Weights of a small encoder-decoder audio transcriber: encoder arch crnn, 39062 training examples.
Rows from block 2 of the audio encoder of a small encoder-decoder audio transcriber, named by matrix and row number. Each number is 128 + 32 x the weight over its row's rms, rounded and kept within 0 to 255. All counts start at 0. Numbers have three digits each.
After each channel's rows are labels from the 100 clips, of 14976, where the channel reaches its highest value: "top examples" is what is common among them. Only what is clearly more common there than usual is listed. The data: strings of digits, spoken by a formant synthesiser in many voices. In brackets: how many of the 100.
# conv: width-5 conv (encoder.blocks.2.conv.weight, 96x96x5, each kernel summed), inputs 0-47

conv.3:134100140153146146099138168144097121085172119129125116104081099135114120067168096086167130138140095147128108123073066099128161127129119076112162
top examples: "seven" (97); first digit: seven (86); last digit: seven (42); number of digits: 2 (42)

conv.26:088188138128173145134102111148145120136144184094124181098137178093165138144129175148136145133105129155180170130169157108149119135126134165172109
top examples: number of digits: 1 (100); first digit: two (37); last digit: two (37)

conv.79:121110058137101146111137082108114088080123102075067134137167161120101118066161048126167116121114145150093123155156144145051107155111102091101123
top examples: number of digits: 2 (45); last digit: four (39); last digit: five (27)

conv.60:117120154105124106101126109126099122106164087207215130148121127146115059142093183107108109144128142132111138093100102116167077158084106098128143
top examples: "seven" (89); first digit: seven (79); number of digits: 1 (69); last digit: seven (67)

conv.58:138156114125125126154129124127109095151105135082079130111165145074137147139118095127115184151105103107169080092129124095080144098147103171077192
top examples: "two" (69); first digit: two (51); last digit: two (47); number of digits: 1 (43)

conv.66:146106104131120118166137112165146093146156167121115175161068215163132149110132125095139115086145142123179194138081104131154142133128133159144140
top examples: number of digits: 1 (89); first digit: two (48); last digit: two (45)

conv.50:094134081135102155163127115141133154119114175164161145081109108095135185133114131136185143125115164138158150117105124083183155030200162120138069
top examples: number of digits: 1 (98); "three" (56); last digit: three (56); first digit: three (55)

conv.36:095044124116103057105093149137168089151114123147197096072131140152050103120121171133157087102114123132186173106088091093139141081118148147125098
top examples: number of digits: 1 (80); "eight" (76); first digit: eight (70); last digit: eight (68)

conv.93:145142150106090070120172113200155150101103155096126189114191173069131125122168118137143111086147126158055123138143191115095070098122104112116187
top examples: number of digits: 1 (83); first digit: six (43); last digit: six (40); first digit: zero (32)

conv.43:134143130117122136118095099174166101101138160083047134166128150121106105169150142125068154095142129162128127134120201128111092129118116145120113
top examples: number of digits: 1 (94); first digit: one (38); last digit: one (36); last digit: six (26)

conv.65:109045086122154091148134138093144094072183124152164160147138153162067112091138126082174106092145112139096146116055123105159126120121146094139120
top examples: "zero" (76); first digit: zero (64); last digit: zero (54); number of digits: 1 (51)

conv.68:159126142138099150103151153157095125103113140138120119130129079092141169121168111109172127132133134123124084114126110129112215114189099108129170
top examples: thin (high-pass) (46); number of digits: 1 (45); first digit: five (29)

conv.81:112104158119091143059120157117158085110131079126107128173255209182097166149117114109114118105139184151105101114183166170148128142111142100133136
top examples: "zero" (94); first digit: zero (71); last digit: zero (67); voice: child-like voice (57)

conv.32:177102128135108122123145184176094145095136096124134138093135119179116154121146084089114125150132108130106103157111116123129157115116134093123170
top examples: "seven" (100); first digit: seven (74); last digit: seven (70); number of digits: 1 (55)

conv.8:152141148140108134061151165154094162136104109163143126120170059113115161118146134125171105138110084085100059112160115095103156148174089106119158
top examples: "two" (57); last digit: two (44); first digit: two (43); number of digits: 1 (41)

conv.13:051122097115122123195111082147159162164134178118165150076095115094123109082130162151143158132070124174155143138135132130181111121148127177157106
top examples: "one" (85); number of digits: 1 (77); first digit: one (75); last digit: one (74)

conv.82:085093107152086128132097081130107169142087135128130136167158131038078143133104102164127134139058129138142131144111166180142083128148084147123091
top examples: "three" (85); number of digits: 1 (79); last digit: three (77); first digit: three (77)

conv.41:161153109128160120124072174105149121129148100140121171131196122227116110164160128134092092116152127103137107112127133160157105202066106146094126
top examples: "seven" (89); first digit: seven (74); number of digits: 1 (59); last digit: seven (58)

conv.42:112144129113138115127124139174173124131151140157118178127186202118116163138149157117139124112105161149120162111142234147164108151141130158117126
top examples: number of digits: 1 (94); first digit: three (42); last digit: three (40); first digit: eight (31)

conv.19:083082055142152120195108131141134120102171166083141140074038162114094144119109133110138133086140086121193156161079089072147124052132151129168128
top examples: number of digits: 1 (91); "three" (73); last digit: three (72); first digit: three (71)

conv.47:107123091104100142121118173123121068093161127142118121110101079120065129086122116086165082115103075134101093116080101125093120111141095105108131
top examples: "two" (75); first digit: two (57); last digit: two (40)

conv.78:136138112111136145140143082054121095054119151068109146159087128151085127097132067128073111080107114158105136141119072106087112096131122142136136
top examples: number of digits: 1 (95); last digit: eight (44); first digit: eight (43)

conv.91:125087143146133126140150183131086158085159176163153077134121062113128136157119142139152138158147134155071138158105117125130202139170099069164197
top examples: "seven" (99); last digit: seven (81); first digit: seven (73); number of digits: 1 (62)

conv.86:128127145124084133110148133139080174132086123206194129109094088094142124157144189137190119163087153155125116118139083093172173141146158148117141
top examples: pink noise (84)

conv.95:056134111103114133067118154122069120121078153092098127165144109071158093119108108078149090129084136141129138124138066134073117166109112085108109
top examples: "eight" (84); number of digits: 1 (84); first digit: eight (80); last digit: eight (73)

conv.10:181159137163102148112171150172104181112122128145107127152162076137122187129136109121162137176112113156140150161131100175107154151187118087110162
top examples: number of digits: 1 (78); last digit: three (33); first digit: three (33); first digit: five (31)

conv.84:123082113137113123096149123124097076068117136145146106114082093139062166084140089050180097100132131129127116081071083119114158087192123114117120
top examples: "two" (79); quiet level (67); last digit: two (60); first digit: two (58)

conv.34:105115117108162108120151105119141112117160049119121131117136160094116158141154119146123109136108138203119159063137207139129126084145130113128124
top examples: "zero" (76); number of digits: 1 (75); first digit: zero (70); last digit: zero (63)

conv.31:130111102108135160095101149163128174139200091154092141095154162180104169156164097134120149154199082139139112117126148122136167113119125127104155
top examples: "zero" (88); first digit: zero (72); last digit: zero (63); number of digits: 1 (53)

conv.7:144125126118089124089121140194106094096146092091076143157196195109102140108110084094125125144142126135136119090114211111129096151122107130109129
top examples: "zero" (97); first digit: zero (79); last digit: zero (77); number of digits: 1 (59)

conv.37:135092183144159163154174155140153117048157155153151085152103118137115116147172138116152157151144120132123146183037107150135169101141097116118195
top examples: "seven" (81); last digit: seven (70); number of digits: 1 (46); first digit: seven (43)

conv.30:131141116132130073119129147095129061124122125153099165115147149090096130084138122061182073080120139127189133100120080134112126149127109170124134
top examples: number of digits: 1 (62); first digit: two (30); last digit: two (27)

conv.72:137125141145139140089149133121105112055108112153153113110060112124105165101128101049183098120129160149128137097089054117133210073193120108123137
top examples: "seven" (68); voice: deep voice (66); first digit: seven (51); last digit: seven (47)

conv.9:141112099168148163119162169154101102066122128115131128110077124128127175100171130071190130106154108155132107147081110085139166068211122110112126
top examples: quiet level (84); "seven" (66); last digit: seven (53); number of digits: 1 (51)

conv.12:153127086109089155131128137110105099090124112128073152134157168109085085103156119154064136128129116139163106142111136209081101126065076124117118
top examples: number of digits: 2 (44); first digit: eight (30); last digit: eight (30); first digit: two (28)

conv.14:112105153130104121127156159134120144153112139200202091105109090119106143186127190118181082173131155114101106107124127115152137158136165125118140
top examples: pink noise (83)

conv.1:111087148135106094085172149139100128126108130185167063083124070107100181153114132138190117103095198155144099095140159104150159127201156120139094
top examples: quiet level (67); number of digits: 1 (58); thin (high-pass) (48); white noise (42)

conv.62:142069121177099076156163086098167088117092116118144167155142139136111150106120136168095116111094143099193183037096095144136115148107078139160131
top examples: "three" (87); first digit: three (79); number of digits: 1 (71); last digit: three (68)

conv.17:123131082161115119117139146179135100111121128124139186202196226190079158132179157148178081088173194140157108137124164165153108122119125170132113
top examples: "three" (77); first digit: three (66); number of digits: 1 (66); last digit: three (56)

conv.46:110164135127150143131114127177128141131126139076135112150144185130142178146094146105161156119103119118130186154147165131110137115135094125169061
top examples: number of digits: 1 (99); last digit: six (38); first digit: six (37)

conv.56:135134147133079130129170163086115140125129169127088160096128065136090164076111072119171139160165105152106102151088092111108165064206128118136109
top examples: "three" (58); number of digits: 1 (52); last digit: three (50); first digit: three (48)